config.yaml
model: "audio captioner"
dataset: "notes from a synthesiser with random patches"
train_examples: 78125
gain_aug_db: 6
n_mels: 64
hop_length: 160
input: "log_mel"
spec_augment: false
win_length: 512
tokenizer: "word"
vocab_size: 43
encoder_arch: "mlp_mixer"
encoder_norm: "layernorm"
encoder_norm_position: "sandwich"
encoder_activation: "star_relu"
encoder_parallel_block: false
encoder_inner_norm: false
encoder_moe: "top_k"
encoder_num_experts: 8
encoder_moe_every: 1
encoder_expert_mlp_ratio: 0.25
encoder_experts_per_token: 2
encoder_shared_expert: false
encoder_patch_size: [8, 16]
encoder_layers: 14
encoder_width: 128
fusion: "prefix"
label_smoothing: 0.1
decoder_width: 384
decoder_layers: 6
decoder_norm: "layernorm"
decoder_norm_position: "pre"
decoder_activation: "quick_gelu"
decoder_mlp_ratio: 3
decoder_head_dim: 32
decoder_fused_qkv: true
decoder_bias: "all"
decoder_qk_norm: false
decoder_parallel_block: true
decoder_dropout: 0.05
decoder_inner_norm: false
decoder_positions: "rope"
decoder_prefix_bidirectional: true
decoder_connector: "mlp"
decoder_tie_embeddings: false
residual_init: "zero_last"
optimizer: "ademamix"
lr: 0.00075
beta1: 0.9
beta2: 0.999
eps: 1e-06
beta3: 0.999
alpha: 2
grad_clip: 1.0
ema_decay: 0.99
steps: 19500
batch_size: 64
epochs: 16.0
lr_schedule: "cosine"
final_lr_fraction: 0
warmup_steps: 580
weight_decay: 0.2
Rows from expert 2 of block 3 of the audio encoder, named by matrix and row number. Rows with one number belong to one neuron. Each number is 128 + 32 x the weight over its row's rms, rounded and kept within 0 to 255. All counts start at 0. Numbers have three digits each. After the name is the row's rms in percent of the matrix's.
# up: expert up (encoder.blocks.3.mlp.up, 8x32x128), inputs 0-63
# down: expert down (encoder.blocks.3.mlp.down, 8x128x32, transposed), outputs 0-63
up.0 095:137155146173133095141096117127137079066151115216123113120090062151174083073131064103110123174074103073141093142181134141163098178076163165126142144135117171112182123178141116133163124081139117
down.0 098:149103214129147105151120097111160116089188131125120159118137139106183124140141078189120161090181109158177106145186154089139130112121154115093117143076149164143114065151125156117149166169108125
up.1 113:094140141124121137122166076150180148085048106115112144108123137087172127154098136177081086146162146124127156166142128176097120121090166135094171096130107187148078104104131088124083055133144101
down.1 111:092123177143196152138121124156171209080031106111107094076133102095177108141156139095127123148187111165185119139162139117126074145134090098092127185112128145155120119098116108154166137197133144
up.2 071:118097183116118128186117099096145140139126116140134116164162170110135089107138087149192126134114085128145120218125152143134108106121150151101155120074119130163102151090199088130100134112150155
down.2 091:103152083152085132096156107132137143178121112099126117103141148059086099125127152104114041143086139112081120134130128147070164093073147158166108211148128106152094127127101135136138106132166017
up.3 088:089132130126169095091158120130112102206153109147156155169132146079103143094129150122155170141140100168134115164136129083111137115104107141196161174165035115166135074146084047077150142140123167
down.3 088:146136186148121107095127132123108123132119149158182135078146152096070116129105144142124088120086161114121155111044153164109172108085115130140182117187083145104165142162124157161137067114174077
up.4 108:125196191120110104176118174103130073156162133097170103105080140120133095068161120065119182123142153097163129119175123102129085112116182168161120093143121130074156130124100120125101119153143147
down.4 107:100131111131124110122162107097127115150121078215104200133130149125142143090148056123067107088168101131099148151158097095112179173062135094148158146097114095091142131139083129128092166105100127
up.5 106:122157125215156101156155148158134123121139122076087163114074133101168127156080119188187105108150208112141179168157068162131100105133097127181108168127101090123145149168117146170097133097084117
down.5 104:163138183129162189152146082175170025119066119125081102119147155098137142178136153104102124065204181182138122137166109158096066095138142149115132124108098143162098115125152123169166137101113119
up.6 103:120107121133110158088132110118150165075129102110138150171152103142114062141102097116127094119132132125088180158142121139156140102167142156169087130118164142115113086100167151164141126202141127
down.6 095:146121086125127136111101093158155123124139154146134117120145050112136087124122167152194094073090112119113106121108142163144134123131137171187078166083101189172132185151140188138088093126167084
up.7 087:112167102125141088124114153061081092160122182185145137128113141084111190144124147108128146196159140171144109133118127194074119168081122095163120124108181145074155089161085098164120085168117128
down.7 092:102130090192134147088135067123127089167089113114169145059154098108122125113141117108164091159135124099080133171141115104119090120040132134170138190128156189182159153068161174118144127141131197
up.8 098:106122121122132104200128181100120132131134080130105142139220114132102125087125126086120207192100086177118138161119166133109143106111142155077126085124183165161126173083185129150137072164107142
down.8 098:118132085120128159151115094185129145155097120173132100049152116111136114119106139145188087117063130150125078142150148112142117106090128146185087178107071181197157168095133152111140117128195010
up.9 111:131082085160153127155093139149135050098109165102157139150096228128120127102137106116100197120136134075136109100105133112172114086099097101131153150105096102100167148149086058133126069104124154
down.9 108:129146078138063124067118135030138119124130135148133149148121156170107116145140144155168130083088088106069156170110124130151135133126150117101131139118116151075168167110147129166117081094116183
up.10 093:130134180124141112156154116111096107110115114122121115130118094095143117107188090082076124115082109175084070204160093142134108149068121185090154066132178181221161127155127143165147081085128128
down.10 088:104069155108114154153126111157153173065115120106107117072181134130178127068127155137113105125077096164106133141153172137084173082103168102096116159160067155175099143084141136057170164176186096
up.11 089:108116153108075147185110119166085134134189118152089099180118098105144090104124071141194160100154135105145112136160101131158135085129095144121100146129128143172154140124217136113161139142145106
down.11 091:122183122141095148118153116165116146178072114122103093120170138120087137100123125113177113181127156159119111133132090131098141084080154116165110171129151088137102139121132134128163143115152081
up.12 102:200046081151139103117088145111155137076100130107128149144106205124110122112155158159105118113113096100094127114144119136132139118092092131135209090116127171139126133127080107146062146145117146
down.12 104:126151101125113143115121152059160125100148091145070085127113140103113140150141132122126085137074083102112208195055126122168167132125084150145134068156106123112109181138149132159129099085181168
up.13 106:117121093102133105177128168072183117145139145113158131111162121113153188136161158099113149173119098196140125137130168152088128114124202131146066111095173129094089122086124090142147118127091173
down.13 084:085110110146125164111129093169077129188092078128064102075082146143159117094211129128152097120081113174122090120146098109116111136085150189137171130112170149127183139119113141111065097088141122
up.14 095:075183187123134069179074077158135138144146136148107126139114120106161146103075101117151117122155067080082131158126136127144106152141176108081130100093137086123142161154137173183126108159130095
down.14 112:103105152135179143162132132151176132112113119098088170145184143092157065116142184098099133105116071154120091150167179122136201146108138125100137155125141149142101162131193129111158138158110083
up.15 106:113103088151122118143112171148151168081138088115104176113064162125163126117156118128099079113159147083114183124181091139099128089165085098133148124190135090125136132109127131190142114149084085
down.15 103:124085124112239131133070140104190132066118124113114166193085112082173097116149068058090125127157122178134097142104108131128125103114099090138117106153124099132089147099090087148093155113087147
up.16 102:132067092143171129109134186107182133131105077134072168140144176072130127108114130132157153210130113087128152144063139142101125102160137153117130069153131098070103083134088133125089093115118106
down.16 113:112163082103073170109127108164183142171146122150102093111156173065143126107167173118102087087067108172065099137117129166096169087100123112091092140160152113133123153155141132171110083138181090
up.17 100:095081117110136124179086151147103158184147146159134109139184153131097144104099101094138150169097064114091120139085129117121172115123099145068139065050094133155134132145141122147185119155107078
down.17 103:023124095142171203115099103111113135126071135150156105109155140130176169121135198061164133131096132199084134144120163102098181106085107169117114163066181131126088128108131137102176090163186149
up.18 109:148098101143125102123150164068140086133144181128193122137093143145067126094133119155152180085175162092118134097105066091109103090109138166197133176100166103099183145107132128130132139180154185
down.18 111:169110134097131148117128156065101110074157177161154146140138103104060121144090159143112127115055113068125224144114143142105108122112111138113164098162116120098125122193081145133163086136099154
up.19 106:119128130040112117161102125155128170134173147111147080154143096085146153094144099078152184107110122128093085104126137076128163102145128127080097076103174087113149182127197162170126149158114168
down.19 106:096159142076147171136077135150120162114143118065113117127116129134106114130106185096165176112085160152112063112086109165106158139076115130116157107097128138159111157166123153160160136186080167
up.20 097:112151096138165106124174216089123093178113134178118153119054157129101066133115115110114194090183188127111147095028130122071108165133147131178116163106143131109124152158125082107103102143089146
down.20 095:102144076131084189083126119147104102157137171134137103083082136108153134156122154150176073134090176072121178119137118092098096112063143165170121178120119130145163128136127187071164098100127093
up.21 113:099188139109124111142152165121126104200168133149134110126063169100140094139115165112158125087184198093105164083063137103071119169165170128183072179098127113094140180143107080095096106140083129
down.21 099:101108107121166166114119097174113076159102135132078159092117125063155149132151134157159069069115165132131143126132120118089120126046142143201117165112119143159178147183131150100188066104081071
up.22 101:076109124061155141181117142089148156115131151088158135151107158140140089095152136108096166085144048113151124114166116137088159086119140122097166143132093110116122097121107089160132105160094171
down.22 100:095129118095166122055120148111116190107162087170130156197177119137133156146148086124078096136142115110092086173146109113081244084094140096146191134129120131102081110110103103148100130085113092
up.23 090:120190134137091106151131165095135116149079132154139108122102086129170111111076152120124169153143128117135110149050131153146091166127178137131144086178176111096135089127121043082108059085106092
down.23 097:117138115162096130099162123165148131144081097158122123099203178141122170128062137101109096173139074147117165131148129114031119133096157121157128186125110105133120073086146142151141180184101080
up.24 083:171082114141110141150095087131162151108137131129131153168120111083120111170181129151192102139067159137118091150126102115143157105146080184106147115127152107150108107155187147137154120095148105
down.24 089:117144107131051173071110138176095164154122117131145087091111157084103104123126166122145064127066157168122113124082131169091173088095116135177072134139119136168162118109113181162126123109165055
up.25 099:166170163160109134143126097098103065123111108130122174118100105167128061090209073117075108167117068130120086127192109109151137167070170180151112105146111168167109105147141073072126176078157151
down.25 096:151101179149098128110174077127187123115124117125126118099158187111121162122122104164056103157167168152160154112143116061113186090140152071121061168132125142183119056139085117074161165141131155
up.26 115:149133149159142099101179141166136109133143104113106120113128116114145174151163082119094088127143120136112182106151132180159161123204143124171065104163152072118091085112158104094121159123117120
down.26 106:175107092120074156120126109149171045176136150119096167142140132109091131118120187117123103084103184171103093126158129151074140115062175152160053157185157145156125172174130125110123131110154084
up.27 104:130183164120112135117147109123155129120075157100125152116129103110172158118178133126111095153137141156144162197155133140075098085105229141149145133139139142093088158121146000106098119151082150
down.27 101:133134113119139196160191110166129142165066084098121118130109125157134143158173172116132128098127074156156119144134141152082062111145165114118136158076137100189109167082139088067106156093154118
up.28 097:150140119157164109106115168124162160139085093158089191112151131046155158150114103137139084201115109121118137123156110204127151106150104097093115106180171150102095094131111101110117115097084078
down.28 104:166066125114168151128110129171206119118090103119133141151169119084139088140088133118131099128116149179109064146139185193056163087076115129111060168178161114112080158156095151153128113105141049
up.29 091:086124163182122132132105158107095106099103147141146102123114175118128163169081131141163119130136159107163159097152119095108117087130083144155157149106088096111147077181125152147133160149140107
down.29 097:163133099104091190123117105141100080122142179095136096149173125133065152181150191108133116118108144139108100122128078132078109088077127180146128149120218165137118150146180195137213088096153076
up.30 104:126117108092087170129180095096180170150179140108136164207137102104104085113133114092122144145092086209067097137102128123153145133178186121143130171152102081098103126129121180120152129113125086
down.30 098:155135094167118150068144081155141108175107177123111141149178109091082115104137145114128112141119183155123085105093094140085147111094160132176117185169105142139122143133118143120124093104199057
up.31 102:115082141152118110101146173161104135158118104134112153113105115087095092118174154088146225071090142160110112111134154108117099131144113184090147062148150144157125163144109159152083145082148117
down.31 102:095120129133069113099135089133135128141120087126111108113170128123099073099116145123119098157047117105079126118132138154105205091068153128158123189128088158149122165163174166097169108142179041